{
  "train_examples": 295000,
  "text_encoder_layers": 8,
  "text_encoder_norm": "layernorm",
  "text_encoder_norm_position": "pre",
  "text_encoder_activation": "gelu",
  "text_encoder_mlp_ratio": 6,
  "text_encoder_inner_norm": false,
  "text_encoder_positions": "learned",
  "weight_decay": 0.1
}
Rows from block 2 of the text encoder of a small contrastive image-text model, named by matrix and row number. Rows with one number belong to one neuron. Each number is 500 + 40 x the weight over its row's rms, rounded and kept within 0 to 999. All counts start at 0. Numbers have three digits each. After the name is the row's rms in percent of the matrix's.
After each neuron's rows are labels from the 100 texts, of 14848, where the neuron reaches its highest value: "fires on" is the input token at the peak. Only what is clearly more common there than usual is listed. The data: numbers of one to four digits printed on busy colour backdrops. In brackets: how many of the 100, against the usual share in percent.
# fc1: MLP up (text_encoder.blocks.2.mlp.fc1.weight, 1536x256), inputs 0-63
# fc2: MLP down (text_encoder.blocks.2.mlp.fc2.weight, 256x1536, transposed), outputs 0-63

fc1.575 071:489455468524486363445501541486537456568496535494444508508467488506448468437488470506512527489489498461436483445491514517472539441552473608468601561571429569492501522506446522510566477488501535
fc2.575 032:484498437498526518503458414376462625487536575483514513465494541510404486526514528424498497551498504595550505518464492521491461529495485455488497486476487473505472514529421533507475486505499494
fires on: "3" (30 vs 5.6); "9" (14 vs 5.5); "7" (13 vs 5.5)

fc1.60 075:584495517460503448507460463430599564534422531465482435477458527558443522464525495516460491536509446511503496483476474573497472471495537578497553613508494541521528528464515474514537462552530482
fc2.60 030:454529566476508478559516542516585463456467482522520522580508466468504516495500527374444488489529512434485560522484498467517492497541493503539484456454510450489476490556551488540534507486489465
fires on: "1" (70 vs 5.5); "4" (12 vs 5.6)

fc1.560 089:491451546450495444494455551439566420488525482479462483554502491484431522444490511438503489438478465498477475488486494473534508472535492553560497516543542502493500494556499452508579485583521485
fc2.560 051:538503540518525454522504507555555510500428464468459455508495505517494437416515453476433564464519490516469471498556475505522497494471454584539563565514550526489504480567564457544523543514540489
fires on: "3" (26 vs 5.6); "5" (12 vs 5.6)

fc1.399 085:482463463558550443521455516476582562537498546474467487513511518524488421436511486510517531490540485536476467473465509488535515479529482596540595610536534517452473548545492514535536493535498535
fc2.399 067:472507608474508493509500476575554563407540529471469492508535484524433448484483521433388507481512490573520570480487512503512465497491490527569513623469436435520498481478610503510469512496497460
fires on: "2" (15 vs 5.4); "3" (14 vs 5.6); "9" (12 vs 5.5)

fc1.58 077:561438453488538420455467478463594536482494474451492514487464547533491475429531447494534546477514525534539499491485490504501550445529537596529577521552480497512508501508458492446564469533508462
fc2.58 064:460495487452524480504469463478574537422504551495468479485523497543456478484474486445391502479508503564575545510494512507498425505498494539551485515511447408523496462465556515506435509493491508
fires on: "1" (16 vs 5.5)

fc1.292 083:566526504522531476486502447552545569506525555461490469463501498520494490512441482564495500469468514547557537478522460446547500459485462553548553572476498528457497454511454552551503566516557490
fc2.292 099:524495584421482499487529549526500449526433370520506508495571492481481521505528505439475488510486489428447462496499501525514479483513525477532478545474573536515543475518521499488526488531474512
fires on: "1" (39 vs 5.5); "4" (20 vs 5.6); "9" (12 vs 5.5)

fc1.556 104:531414512511472481488500491461567504479517512478460445497512503520453475517507429448570525469442489559499470537516461519467539490456524572499557546512472487492494530499590496527516395548481472
fc2.556 133:430528573460489491544530527483529507357472510529503517543527467481511508495476535407397518481550544490517550549477577472533480495538506493542462485450483409522497473482525484554479534443513493
fires on: "2" (12 vs 5.4)

fc1.453 071:575425492468493431496461480439584553504428535456499453494425454498445455458509456522496504436458506555529460494503519527535543483488509511566506561557550531494536517557496498467509460554436437
fc2.453 049:442511598473467498546554539421596479414383495516491501514508487488485503468512521279420488458523500464571519514481525479534465491564532501506486483496488424504516476513559493537506458459491501
fires on: "1" (42 vs 5.5); "4" (35 vs 5.6)

fc1.723 074:433476442579510410494497477434609468517555524469450539504491461521447486452526465537591533462496525459527503486489496472537498454531476551532541504483528554475468486516490456472533418575500478
fc2.723 061:475492436460501459491451494412525512500485560519505518506519517533500509480451507391398512472508529524551515533481542516486465511491514498482471474511475451546503485505385485541346547491504543
fires on: "3" (33 vs 5.6); "7" (19 vs 5.5); "1" (18 vs 5.5); "2" (16 vs 5.4)

fc1.563 116:539417456508501507469496462440556500527550558435439448477500529545463472491516454538511490511477470550491492498528476517462540507479490554501534573523496507513490535495503490488488448594519501
fc2.563 154:411527550462505492531519514470537513383495524514492518530541465519489508492484561426393506486560540518556556559476555483536437499537498496540451491429451441554494481488514493539456528459517488
fires on: "1" (20 vs 5.5); "2" (20 vs 5.4); "7" (18 vs 5.5); "9" (15 vs 5.5)

fc1.208 142:538468463556464387502534433553544527522514569479460455528509509534514487391482450552478507441503518551417474451536525538492549523527507638470565542548460497500509551531436509488493598494571536
fc2.208 147:531517542467526503550465578549464499511412443521517510511462495460575490513534479599543547505526479453537523516509484478531463490439451461560484445506616486464489451531554459539523511485465465
fires on: "3" (19 vs 5.6)

fc1.628 133:452420435574455432449482482458575462575534516494496521512525478526468542474418472532543510463418478446442473532512510541457542456581518521480496478523419550484476531515449494540502493559537512
fc2.628 154:458478494436540516477501472449494484451512535473482515458536516483453498510525544379400456544493524558520500512454490543504452516501503478491477522425481494543509532505460566464482481493490524
fires on: "3" (35 vs 5.6); "1" (15 vs 5.5); "4" (13 vs 5.6)

fc1.191 083:473459526489548432477456543504585483479453493513546521537514497506501515493543532522517562478525497443471533446525531533506501523498482521574466472488501510429482469542508477523521543527473388
fc2.191 087:492486547467553491506426475481524518454495573401456501465529525534485470499508509442438510551525501577534467571493450529501477523419430510524521538485523495527514494496521540491465487478485533
fires on: "2" (100 vs 5.4)

fc1.564 090:545443454507553369501522449563580532566428535439506499506551524527501502431456495529469490443489478568494483510565535526488489443453487599534578600472514535493528474480452525475473539485505467
fc2.564 034:509510584449493508479508551563491417511360392505507502501538496481558501506526511513502496500496502358463451503502516513493480491481504457511474445492629516504543497506544476516498526507490516
fires on: "3" (30 vs 5.6); "2" (22 vs 5.4); "7" (17 vs 5.5); "9" (17 vs 5.5)

fc1.434 116:552473466476528505461465496453591481530479493415438436447498535520469458502510469493498483499447492507490478464519494557541476501461515553540530618535550506501547518479493521527455481550500537
fc2.434 131:424522656486490472532565541590515498438508482525498495564518460452513502484480544419410491484529516476438552495510523491522485487546481490540485522437469506510494506529532478505557593466524472
fires on: "1" (37 vs 5.5)

fc1.613 125:503552569522456468568497496533492473512494497544535467527487492514528501487493435516487536444553467462446484505588465436548561525466450532515503446581561556429475451517565458527530514475522471
fc2.613 185:471463419542462510468428450426455516489575533496502510490547504562447498523453510504499488535477524510515495579462525546453523514527498466424479425523428503510486572452433541518434465514485550
fires on: "6" (59 vs 5.6); "0" (41 vs 5.6)

fc1.651 136:475438549469482509434508534418519447484494429529491504475547497482445509510543537436515471530462510473454430485472470562487497474520550476532483460485518526524559535503532521458563461547436486
fc2.651 109:529521541534515501574477486581478590492453494474502484508488498454596480515490467713556523500516508497488509465505536464514483479494430510529550534502557476493468467495507506507515574459497464
fires on: "4" (35 vs 5.6); "3" (20 vs 5.6); "1" (19 vs 5.5); "2" (14 vs 5.4)

fc1.472 084:498469524467473430492488515584522535539468471488539523530493531458453470456564508437520570430478495484465516517516454480493530532502419517479530501501510510492472506607558412568589455513515510
fc2.472 043:540493520501498458495533544502564461547386441477481482511508500446501483481508476516502510475494492477455452484534513521540503493524458516512520536513649521485499511569392479514520521509513474
fires on: "0" (79 vs 5.6)

fc1.170 086:531486505449516405509502483548590503574456531467476493471477508464524485478479440575498553472465535527497532497512539496563484477515510585595502568475512519512448471561501524520510566483483498
fc2.170 035:432491453459473526467483497452538455485509445513511505495536496494484513491442526446421462502487515516513454538483610530495494484481532493465478503478529489536591518470338548487404518501488561
fires on: "1" (54 vs 5.5); "4" (41 vs 5.6)

fc1.438 073:524505494500497438471427489516529441526524482536535497540540505532473493415434435501532482475467456501422436459540489559465577468575469581461498524513510564521527508529502453519519462491506485
fc2.438 058:481492469446517522464474459395488492428518568462491509462498545504509500516503522401454470529493520603556462534464506530465432553480484471480473470464480478534512536494395526472480498486481534
fires on: "3" (40 vs 5.6); "9" (16 vs 5.5)

fc1.265 074:511483482538530497485443522480599433534487511514475541516419513492469534441462508481532522529542461469558481504549471494561474524502449508574490532508489488413473450556577438550523479566492502
fc2.265 032:523497601454504482525564502585556550468389535476476470502489522494521489477537488464460502461514507572507487499506490507505489506519473538508513596508547464497486494537648450505530528490503495
fires on: "2" (100 vs 5.4)

fc1.180 096:525477468484505515522506462447572538533438514475425471519517566527459450472568477459502478476509472569515464489466497521519503501528463600531568608496492444527497478497530535527486445554507491
fc2.180 097:395528602512495489507507525555522471454572499538516515548497449481499509494465530446438506494514498468465609475492508485530487476535490474574460495446427500497469526520548487503560540485516437
fires on: "1" (90 vs 5.5)

fc1.523 077:496491470531595447493459499454593498550498471525514542503460485467469472499538520450560552444498456494544481454563480521542459460426485501588483542513492469461434501511517428568568493522516458
fc2.523 037:536489531485513484502538512567568570472345534474474468490439531491497430447539469455459512488510500539496440499496465501505498508492462533511538553544590488480480512582624491503525481502501514
fires on: "0" (100 vs 5.6)

fc1.246 076:523493410550502401501493410463613545571484527412469435496484475498462499491480444530495473485538534547495477440524464517478547528492480589486558549553452475464462557495465532485549503549499464
fc2.246 045:473508472463526483584470504450579537418439569502503518530515492503520502493504513413450529465527501531580560535516535478519478498456497516535482506485513427513466444504507449586446501476489485
fires on: "1" (22 vs 5.5); "7" (20 vs 5.5); "3" (19 vs 5.6); "4" (16 vs 5.6)

fc1.717 067:460442524565480408451448468486570517531541491443513471522445501472526462506517478524538527499490461556475503485560543491542476518434474645544545521565509564460465467492474497458530496566536458
fc2.717 042:513467470478521469490440489456560532503470569495460470510482539541534485462474399525439518466507516520559484518496511518486471521490472536516497490633459430536479494482451482520399511504486523
fires on: "2" (27 vs 5.4); "3" (26 vs 5.6); "7" (26 vs 5.5); "9" (21 vs 5.5)

fc1.713 140:548464498510460436502550422528558540542501550447473468489520487532495466418496444526472509443514501567410455486555503527493507520557518650501605561512479543504462545506397492474494595492549526
fc2.713 164:543513546457524506530474584533481497509408426524516510512479499461557491513543473619532557509517479458527504504509484474542452485437457463581482457507584483457501441539543469528519513489461458
fires on: "3" (30 vs 5.6); "5" (19 vs 5.6)

fc1.254 078:464467487497524463533514498429656503501538540486469461517553452526395529460450491493497544531502518531511520537471494498491425490483421560520548546528493484500500521564486530551479473482498459
fc2.254 046:554502614459470539474496525552403441403530482522531518493524472494534511530506512446489506531463485457416492505482467510468556489481560412526476466504498548509540497473561508428553513490477518
fires on: "<end>" (100 vs 22.2)

fc1.755 077:544517514504548402525526510469605470526488512500455542528418535497446513501541484485530523515481447530453460461577469533526485493457443526562511545459507517441519505526555469527565459529499489
fc2.755 038:519470486414498502424511452439523516433468487442491480469563508529421496487507511389411457504483514508493396537471486525481486505503529499478493530504561500515560506478427525484482479527482529
fires on: "4" (100 vs 5.6)

fc1.188 084:539458483486544431545476513553503473502507456552463500515448489512467528452491497520553558457550454508440524538549470509541537475479490510528556482535480482443504465521498443503556466494495509
fc2.188 072:426486479526503508475428484425443528449619570479496520478517489533463500524453528500494484568499519520532488562446503526479484507517466448493487411492420504505479549467444605505467472494473506
fires on: "0" (58 vs 5.6); "6" (37 vs 5.6)

fc1.440 096:495477502495483468529504487467572473572466488500530488548460457432487514442483499484549551443548492478454488486496544473499510464515497483567490436496492525429474497607473483537573547515520396
fc2.440 103:458496497472540501509467475466510532448529558477488497471521543516455442493541506370397502515525505582550510550466458508486471545412479511522515543483473439541513485489569535491449441486463542
fires on: "4" (98 vs 5.6)

fc1.582 097:406432499479494440458510496458672441487494469464485522470533504547475516512485494495491451490434498492515455482500456545529506499565455552532468573481491498507499541502453493477480518493518513
fc2.582 091:556523564505498542506475523591424502371539480501507512492465495526499466508564489518480545506508479535489534459504471494496525492449516451566476542499478533474517491453707491483526488481494476
fires on: "<end>" (97 vs 22.2)

fc1.261 079:486445503416496507460466540406572435449481444507488498481538512497475490445541513453493501522495479446442471480538480488484493471467514459565498527453548524499501454517565449503519426511417479
fc2.261 070:499498517515513497523470461598570626499523586444470465499512492487538467498460489607537483497526513552489490513489518481498478496477423575536543552521503489524451489461446523493491562479519469
fires on: "2" (20 vs 5.4); "9" (14 vs 5.5); "3" (12 vs 5.6)

fc1.515 077:532508488524471430480467460498541489535544516505520478537475495556532509403530469483535474468498449495442460529510496555519527507487510526498484490543445575480469469495506470480538493530476468
fc2.515 063:457456530496516519457408483444463514413543554451472524483539513563446505532475570439449472573490532518513482534420487547484469504494462459493473455480456496551486536477471561498463484498466530
fires on: "<end>" (55 vs 22.2); "3" (15 vs 5.6)

fc1.48 074:577498535509482464557512498487529464533462483534528491529446469453468510444489506470547561503534486521463465415531461464475536499476444468515543453532556519489493516631544452469554481503496435
fc2.48 056:500512535492531501532459473597447560450494577477498497497538515490510473518522521433441518542519505583560516564493466518499476526411466483509511494454507488522490499486520512497441473472493547
fires on: "1" (92 vs 5.5)

fc1.290 138:534429445488471513448581464434510526541509505491468472429551516557404482523529488510479449502421517536494466446496518531445531546570558513454511520544497521550568537457482562443473497573526556
fc2.290 175:448543560436505517556527516500501507377450532500517534525526498462510501516522574408422505509568540534538547537488546483530466525490504477551466488413512435538485487526530495523493519437504514
fires on: "1" (74 vs 5.5)

fc1.514 099:499437484503507494454450509451559453507501462445451497459461523538433441449513438423530510526483519485510452504471504526564460517480476514589484509517532476448498516567519491533501515557442475
fc2.514 044:519501519450548491506487484530532489466422513435468475494528497512504447467530477346404489496520503529487480503500477520505492502473480522683534538502582522534519487489623509478519481505469513
fires on: "4" (94 vs 5.6)

fc1.642 086:532510503520469413485494452482609545532470509454490455473515491534470486472509482470529534513476476573438459512552503523573487490477437653541511600472524472449450487550422438506509555539515508
fc2.642 065:554496523454511519472452531524477502482365424494505514480499517486577510512524438605491497512497514488535460501476519495499432506482495451522471462521569449526538466478485501520453562501477543
fires on: "2" (18 vs 5.4); "9" (16 vs 5.5); "7" (14 vs 5.5)

fc1.730 083:400473495543517484541515537477544415526511520528533531581531453433528508457459525460489496441556526430443513545530521468525471466544469511498505430517462463431437518510464497508531528537530468
fc2.730 040:548502434496508515477493492375524537524442524468484486425491522555475500503530490489455514546479514536568441502493510497497501487512499509500510543512527469502593492473697527491462410515494520
fires on: "1" (18 vs 5.5); "9" (18 vs 5.5); "2" (17 vs 5.4); "7" (17 vs 5.5)

fc1.16 077:449502446537476433490508494458575500565543466546486500456503489547491498445475443528554495420496464506443507518506528560468561520509538569536544507489469544457475551535475473456559518520470524
fc2.16 059:449488515456515528451485451505457513426557514477498515462550525497460486528516541369390465542484508595534495516467508550474447541494509461483468512461454509534536556490436545453465506472478549
fires on: "3" (39 vs 5.6); "2" (15 vs 5.4); "7" (15 vs 5.5); "9" (11 vs 5.5)

fc1.47 096:498447505471480506450551534459522472465466414532495513486578482499448510510535530449537445522475461429453428478456481573491479473530546452531496497498522556541572531508546526518553474526467474
fc2.47 096:521517538515513490572472492604499606495425508482497486514490494472589493495480482646564517492522513514485521462504529476512483479484448525525543564503566456496460462496484508516516548469497461
fires on: "4" (35 vs 5.6); "3" (20 vs 5.6); "1" (18 vs 5.5); "2" (13 vs 5.4)

fc1.744 069:496461454557481402517514463454520549540485570515436526530480510532501470441507440476537556481530476558439439507478477531500551492533517557479591476555471492489525490522441526468503523537541527
fc2.744 030:477512464482537490598463482362561507427412558485492522505534494507510512501498496414448521481520488546605584570516521475507481491469489509528454468489536455498460444499415486572484477472507487
fires on: "3" (19 vs 5.6); "2" (14 vs 5.4); "9" (12 vs 5.5); "7" (12 vs 5.5)

fc1.464 131:530441461521516480482440462452570458526465522464448474504500492526452476432515429501510531465456500515475463491500456543503530498468499549554545551560487497482519498557492504507504452543469500
fc2.464 111:439513625470475474548555545528515472431496476501480494533543474478479489460499542269423498459536496467482526531538504513544507498525520485542492513462496506503506508520584460531517518476517498
fires on: "2" (25 vs 5.4); "1" (20 vs 5.5); "3" (19 vs 5.6); "7" (17 vs 5.5)

fc1.473 081:523458557525557528504505514530571473468499552527498499539555441533466504466521519462478548479508459552483553557516480519496543513471440579588467536523453556507444482486531486481512460538513474
fc2.473 053:507527545484479473475483495572477477525523470524537516524526506522567518482501490516432516475472540463425504456509533513474488492532485501517488479492474540569483497464508516466479632452529525
fires on: "<end>" (100 vs 22.2)

fc1.279 100:522490514468505464505537481587588529556450548451452454490541487530458509448518489557481512482480526562482474431514517503480495468471499664503571568519476531550506474529449537481470576489534529
fc2.279 072:530501589463513504512485548574469437527371388521513512508509493477553502507530500554525529515510484406488485513510490496523483479436468466539473442489629499492511467523556457518510522499468494
fires on: "2" (26 vs 5.4); "3" (22 vs 5.6); "5" (19 vs 5.6); "9" (18 vs 5.5)

fc1.365 077:546437494523446400512497540473516454483488507520519454527442424502531467429509464539549536424474515461445483525566459493497514491531506503473510496556484523483474542540537429476509541497518465
fc2.365 082:443483438513516500489437449421464500486570589489497522488525510516448504524467548469463478555506520547550514592451494524489465531499458465475479409487435489506466534498422542500481460470481515
fires on: "6" (29 vs 5.6); "8" (23 vs 5.7); "0" (13 vs 5.6)

fc1.528 083:487462531461512492485538495444493459502462483466456473482536494509403486491554531420530470468469466433400447481526491551461486509567552472541489462468485525551569480472467501480505477578482508
fc2.528 044:530516547511529490549474492643478598514427509485504478516506493483579483498493482676550513497529508518486514487499513478502491478466445525520532584511578461492456481502476513507508562468500467
fires on: "4" (25 vs 5.6); "3" (12 vs 5.6)

fc1.437 066:572515523506489453441460435437548571500434529430455483506543501518508436510469488551517492444531531546486446457540478494564469517491509536481512571546480488531491475549445472461472566559507534
fc2.437 021:476510501500517472554453548491516533586445537516473523540497498443502500475519511501528551482513477472505511480521486466532492479474498527561520527531520545465463436564577454559557436516472428
fires on: "<end>" (63 vs 22.2); "8" (19 vs 5.7)

fc1.214 082:419457483473513431496457488412656482520478493495481503508566548514473517460451513470471513532483503537534495552444476504462470485571498603481527533495506484552530444468438555481441524467516478
fc2.214 081:527505480518477512480493492515475510489587462509518514483513492548472494515543468609524515510466470481461516453508502495479529492529524480506499514518455537482509502462569499482512465528486498
fires on: "<end>" (91 vs 22.2)

fc1.195 092:496454504504500491450467473396571470492473503509476538466505515506470494455508445454489533464458468516526471455522478545508506483457501553566492502511544523471515523496483494495546483575485450
fc2.195 035:517505513458534492494486490525585467450408508464468481493531491514484482462493481318442493502519501538503471534493484516506468485475499530526520546521579506502517499490573502490513499501481510
fires on: "4" (100 vs 5.6)

fc1.611 075:477433534532485450471484551482561487492480510437460489530527475540539486463467460538559515468460474464471476499529458471545527520503527552554567510513496553482489517512449473491514549485510481
fc2.611 041:541484489503481502437502462515455620474486532485501480468481563497482466495489466556456469517485539575590459454467528513469449551520503474479511440555451415525527530480401534475458504499483552
fires on: "3" (32 vs 5.6); "9" (27 vs 5.5); "7" (23 vs 5.5); "2" (18 vs 5.4)

fc1.487 117:475499444517467467461492492390595422548526505486515515522520499542498498489423460534536525501458516451549488481483497501506484503584480538553487519539496504516513464530424527521488432505479480
fc2.487 148:537516542520500476506522515590484508484526467527506472513486482527510478494538446646543530476483484448421525449536487483505566489508497517531550499547511551477486492493583480478539486505516469
fires on: "<end>" (54 vs 22.2)

fc1.540 115:513424480515492515450507506435559510505512502489419477488517506516417431478539431489480511498441479520461442479488438613483552475483531563475525544533480493524553570517558508495494476606507546
fc2.540 165:434536557433511505539507543468520473374485518523511530517542469510523516497495567417420497492548526506533565578480542479528446508516510492537449466423486378526501463496548493516477508440493506
fires on: "2" (12 vs 5.4)

fc1.647 102:546492529502532440561494493545576482506441517516536490572472469440535495447496473506530559495506467505460506513513452474516522548492430560537519562500510475478382503579519417534537516483492481
fc2.647 071:526476554474536469507527510513544462532416473439431451516506499458470474485503440439496526490494481505463482491532484506551521486501465548573551593512545530484495494554468480519558516519509445
fires on: "0" (25 vs 5.6)

fc1.375 092:472485568492594482514503506534496462482494469499488483487454451514473447485475495474510513471506433484452530524506372482506519525376517552625513480529527517452516511535594460519567453555499468
fc2.375 061:498503508478520517463487420679504526432641494494510498479546503493470493513465521496463474522493512564507557483471533477488476510480501493517480652469407492527513481443466545460475526485491488
fires on: "4" (100 vs 5.6)

fc1.242 076:568418476510546531482517447436536529544507470468438458488469521510408511488543495453499490515469494557494504450469470482513490477476460525551504491522474490537518522564491508505520464522516458
fc2.242 047:514509513466526521532484531492492446524446500483505535467497509497490494518535500448475508557512501493544498483464447490513456491445499470569481521461574477496512477518615535490496394501433496
fires on: "4" (100 vs 5.6)

fc1.297 072:539495503486450494526502442461521514485510530535509479533517521526396475517546448499553554494468513497477528507480470546503488527521520512514481543558519529471519503546471496484489475540440444
fc2.297 043:411504531457468473506546505438581469437509555502485508518516472511494505487473529385362497472525528491542520535471552510518476488545512510541467502488450474512524501492496486540480581483487496
fires on: "1" (20 vs 5.5); "2" (20 vs 5.4); "4" (17 vs 5.6); "7" (17 vs 5.5)

fc1.750 174:491488487528539492500454523422552430549517463500499514504440489542449505478474499485582546471492435482541528478502400472545479475466478519600458516541488522431460453554523453550559467568454440
fc2.750 187:524503580462578495522527507540537545462447516433441464475479506506466442484543482423451529509531475569505498493500465491549487511452466530595527604463529475479486480526604497492521504493508463
fires on: "4" (100 vs 5.6)

fc1.57 077:532448488433508510456527551451536414528491474478444557519564520485450500490491508463514486538459486496436440531516524513504470515481537461540483474530519483494551513520511472498541474556447525
fc2.57 037:515507509520521490530459460655514623560456521478489490497511506482552487499494491658546500505512504530491510458511511500505457498487456530513526573486566461496473478494460507496499587485497468
fires on: "4" (19 vs 5.6); "0" (13 vs 5.6)

fc1.378 073:462449426559453427488536537406598518514468470510520487505424497502480531464453458470572545507489486432469516511530475445500444462550506492539532453517449516445536483514510517500518510549462451
fc2.378 018:511505463524526466513437507521641527690528518515498493496495509554517479475471488600530540441493495436467491496535493475499497485483432547528507551533503526501458483525502473540493478503520470
fires on: "2" (59 vs 5.4)

fc1.700 077:542463526468522417466509526478569471556506519520496506524423511504478452454563493481553567522496497523508532440514468513509519480444442541577546501528488498505477522567500466479590450506510503
fc2.700 046:550469463456491512459512461456516541488381548441489475487508549497471461476506456432438446514492541549505385509456490549464474528509555503415525531536511464544513503497471524507470437539473541
fires on: "4" (100 vs 5.6)

fc1.169 071:543537521457506486495452533458605456500446531520462510551421490501499476493429543466543562523537466530484528460507474470501435458483510513490479463535514545433479485583453508530582484458467441
fc2.169 030:492508493500545454536437489487554543534467544465493485479519507535507488502499500494437547538523486586533505541511475494504488494374439544515513614496553437504497462505551500511477410480495516
fires on: "0" (83 vs 5.6)

fc1.721 088:529542570488499501518500531497500498455440486506488482540494447500517491480544438527556521444524467439430524472559487461547526545487506483551479482529534538469530482505507465555496472463491495
fc2.721 139:484471404524466502472424473428449503487551550492499507499540504540482515522447507524505486537488532506507473597464524541463514530512480459448480410535469515509488552474432530519431477500485528
fires on: "0" (52 vs 5.6); "6" (31 vs 5.6); "8" (17 vs 5.7)

fc1.676 063:493445497461450528459526540467487508521459413552511532496477540487501429490556438464570558517503528474497528422553507550534551489552490481481546459463544556494538469514532473513506514510498455
fc2.676 026:523512538515510495586468483633426558470450514478525483528546478460624498494479486563494512485529517521504522541494542467517508512469455491507503518505549498517473472486398490514500594434491521
fires on: "4" (15 vs 5.6); "3" (12 vs 5.6)

fc1.86 089:510481498525491467523450478481553497551441516499505488521445445494480495507454533483517495458532488456456514432534499504564474475505452487610504469511527460417491428617463447519536539527481407
fc2.86 091:486491511475564487525458475495513530459493588441470498473523515520482454495519510390426525535519503580559498547473449507503460540418461512553504540476505443518502473483568519495443432480456527
fires on: "4" (100 vs 5.6)

fc1.35 102:489501465516493459498481490482566467520447474526481503503460450423512528476491499460539505488504471464507511487498504522527492502469446554616470450485519514484486462623450437520543499495470423
fc2.35 139:490486505475561494501446479461522525452485578431470496460522540542468446496522506410428512548516496591572486556474448520489470549404461518533519545492502454534513489485556536500442435491471536
fires on: "2" (83 vs 5.4)

fc1.234 066:515450530499512511486522462504561508516477508499487469526468478525465495505546462450477516494479433535470532496493467536563490507431477493603503565539529508487507446579477532490496526510446451
fc2.234 032:517514520455611520542400518565511480484498546477513550465517502474508510540475542396500505544514496494547530529465420469538462478359502516576487528480561526486492474510566558454553472498447474
fires on: "4" (100 vs 5.6)

fc1.765 105:465513508511530446511483553501559445561457458528480546527488434487496493436451479491502505491547477456498516487526508497551499475485472507558469445478505540436433494592432439537622559516499421
fc2.765 125:491483463473533501511445465439523534466502573448471497459532539547441440494539485404409510527514496601577495551473459528492475532419482514521511522497477441532515492477546546499433433497477545
fires on: "2" (48 vs 5.4)

fc1.658 091:535509483472524506480446519468524440500477472443449451533517495557467425464500513468504533511512504508482525486532423485521502540382494512629499592496520503512452490464577512551491470494470507
fc2.658 082:442511580479529472486495486587529506516604497489498507530543477465482504494448536436436467502500519517450550476487522504503463498522466519566481579456395497529483515492454524478513554497514475
fires on: "2" (16 vs 5.4); "5" (14 vs 5.6); "9" (12 vs 5.5)

fc1.136 101:503483543523536425480501495489520426533503504506489537558443503453514529498463478487514564441519508448463498502503524472527470499484447469579499499504500481476430484584485467528622498478504478
fc2.136 098:487494479474540491518451459467503552468486566442474503464534546529446410507541495388408524526513497595553503542489475527487474532429484502520523565483492449539517485486555530499432441492470541
fires on: "2" (88 vs 5.4)

fc1.752 124:511511530477484469532473504546482482467493451542506510517488470489487512484547471551493539477525449447483500517565463474546552489435496498521515479570536535451527431478534477562490475451512463
fc2.752 191:507471400531437494460435472439465516512557546494497500492534513544490506505449487536508494511470528512497472576482529546423531527525493477443494424545449526517493567441427535526423482524497552
fires on: "6" (39 vs 5.6); "0" (31 vs 5.6); "8" (30 vs 5.7)

fc1.650 103:516469460527551470512442512506574494570472458513490529522490461490480516487462521510554534452530473489508495469537511509524457473476455490583514467505532531465473452593512469502583542493496444
fc2.650 114:495494517475539495509469487493513528440505579447476488477522528516472441489537506400423510541523500587567497559473449519492478548400468508534514530477493450527504498492571526495459431485468539
fires on: "4" (100 vs 5.6)

fc1.727 067:580471431465503506476476471447556554556469531478493434514510473486450504422561423458473504455457496565476502490487508520481486537463469552513477604475488535500550478557509499497550470559536475
fc2.727 052:430512544464456486548537517475534491367426525524518513529510486457519513497500528410413521477556516500522542549505621480531499505540523495500474481469529435505516486526474454590489495457511508
fires on: "4" (17 vs 5.6); "1" (14 vs 5.5)

fc1.718 073:460480547526452362531474461540582470541548496492495461553527494461490519469452526494551535420524476524460524450561560496516514518625498538445469519539463560510452551527491456494520585541495443
fc2.718 073:432500494517545506508444494450493497493531618480488516482503498534450472491495543369391493542519509570551525551462451518520473513469440489517509477478448443497493527499572543506461466478481516
fires on: "3" (23 vs 5.6)

fc1.368 134:523537504473526466564471555541535473535466456499527533572475457464512509446534500494499526506525486487485572465498404458573495514473454534583516518506550501470445435545565458570583499489517448
fc2.368 142:533491589420547488551520500567543517468409514421453473507538492478481462495509492435430517509535479586512485541516483507536499501450473526554515637479565488502482488529499491504534545492518474
fires on: "4" (100 vs 5.6)

fc1.380 124:507465465541461415512504485546613522579500555447449489508509509509468507449460457512462506480495531515467451430557492563486520506517471644475582517508468515499498503511446502512493574527559514
fc2.380 089:543511557460524515522469540551429474516401437517511521498490502485580499508521483621531523531516504434550491514486495496520457500438457454529478406499638470493508448517537478513516527486470493
fires on: "3" (26 vs 5.6); "2" (18 vs 5.4); "9" (14 vs 5.5); "5" (12 vs 5.6)

fc1.24 082:436490519470499465530550493514566474500473508496534527569555462461447469448532532424424501472543515498500465550515498534525478552568498526442513549471539482492495457510448479537564500524523480
fc2.24 043:505491441498510535425475514370456417406498473473486514443515509563473507516510498450462511549483491485574459529484499504500516477490539463517474493522493533503592493466632525479478450504470527
fires on: "1" (18 vs 5.5); "4" (13 vs 5.6)

fc1.543 135:474477483503549489502495542437557453553466442498505513544447496465519499463446501440531526505534512444505494487509476475525466479504451486603521496490517477421423494588488436506588502505503415
fc2.543 168:475488486473564502521442477467520542467489568446470508460521536536463447506531499406424521538521490583599499544474448514498476527400479515550511550484502454534500481476568545510429436490473524
fires on: "2" (87 vs 5.4)